Weights of a small segmentation model.
Data: trained on numbers of one to four digits printed on busy colour backdrops, 295000 training examples, 8.6 epochs.
Rows from block 3 of a small segmentation model, named by matrix and row number. Rows with one number belong to one channel. Each number is 500 + 25 x the weight over its row's rms, rounded and kept within 0 to 999. All counts start at 0. Numbers have three digits each.
After each channel's rows are labels from the 100 images, of 14848, where the channel reaches its highest value: "responds to" is what is common among them. Only what is clearly more common there than usual is listed. The data: numbers of one to four digits printed on busy colour backdrops. In brackets: how many of the 100.
# convs0: first 3x3 conv (model.enc.1.1.convs.0.weight, 192x192x3x3, each kernel summed), inputs 64-127
# convs1: second 3x3 conv (model.enc.1.1.convs.1.weight, 192x192x3x3, transposed, each kernel summed), outputs 64-127

convs0.65:500500500504500506500491500500500500500500500500499500607500500500500522500500500500500499500500500500500500500498500500500500500500500500500500500499504579564500581500498500500511500500500500
convs1.65:530506498502502490507514468508510511513460500533494511499499493488507601484517496498542494492454534491492501500488491530498500499510492493505509502482498496462448508497494534574496502481485514
responds to: length: one (63); the digit 9 (48); first digit: 9 (41); last digit: 9 (30)

convs0.114:500500500500500499500521500500500500500500500500503500649500500500500488500500500500500499500500500500501500500499500500500500500500500500500500500494482500507500501500497500500494500500499500
convs1.114:501498507495487513489505533481477502498506502502516517440490495535507525502513503467504483474512493505520510491502523485492493513496474489492488500452503487481493502515477497528501475536400485
responds to: length: one (67); the digit 3 (56); first digit: 3 (48); last digit: 3 (43)

convs0.89:500500500506500514500512500500500500500500500500503500503500500500500501500500500500500500500500500500513500500509500500500500500500501500500500500497512500542500500500499500500507500500500500
convs1.89:500497502512493549489494501496470505498498484504499518497493498490499497499500507492495512496490497514495495501510531506495470488501503497497498487500499506467505534502527492500512502493499515
responds to: length: one (97); first digit: 9 (42); last digit: 9 (42); first digit: 0 (29)

convs0.141:500500500499500501500499500500500500500500500500517500501500500500500494500500500500500508500500500500498500500495500500500500500500500500500500500507505500499500499500581500500505500500500500
convs1.141:505475505500486494529529505490487503498515488495542505524507470486503529499405502516489499475485493494517521487491510498488500500511491488524498481507495535502494503479474505494488501530484512
responds to: on a plate (81)

convs0.165:500500500500500500500493500500500500500500500500500500498500500500500514500500500500500498500500500500518500500494500500500500500500500500500500500495426500498500502500520500501499500500501500
convs1.165:472503498498473489506487504498499499497495503474552490479493505516509525505479494477500505520493510497569515487513477510501499503510505489474516505495563502488515520497483499512499504495570511
responds to: on a plate (97)

convs0.168:500500500558500502500528500500500500500500500500510500476500500500500491500500500500500504500501500500501500500499500500500500500500501500500500500497524501671500547502502500500496500500527500
convs1.168:464456502497519504477543518510498528477494515509492481524529516447509445506512492475512514519521470496501503503505491476501483483493482526550482494547502475487497421460474481536497478529516498
responds to: length: one (91); last digit: 9 (26); first digit: 9 (25)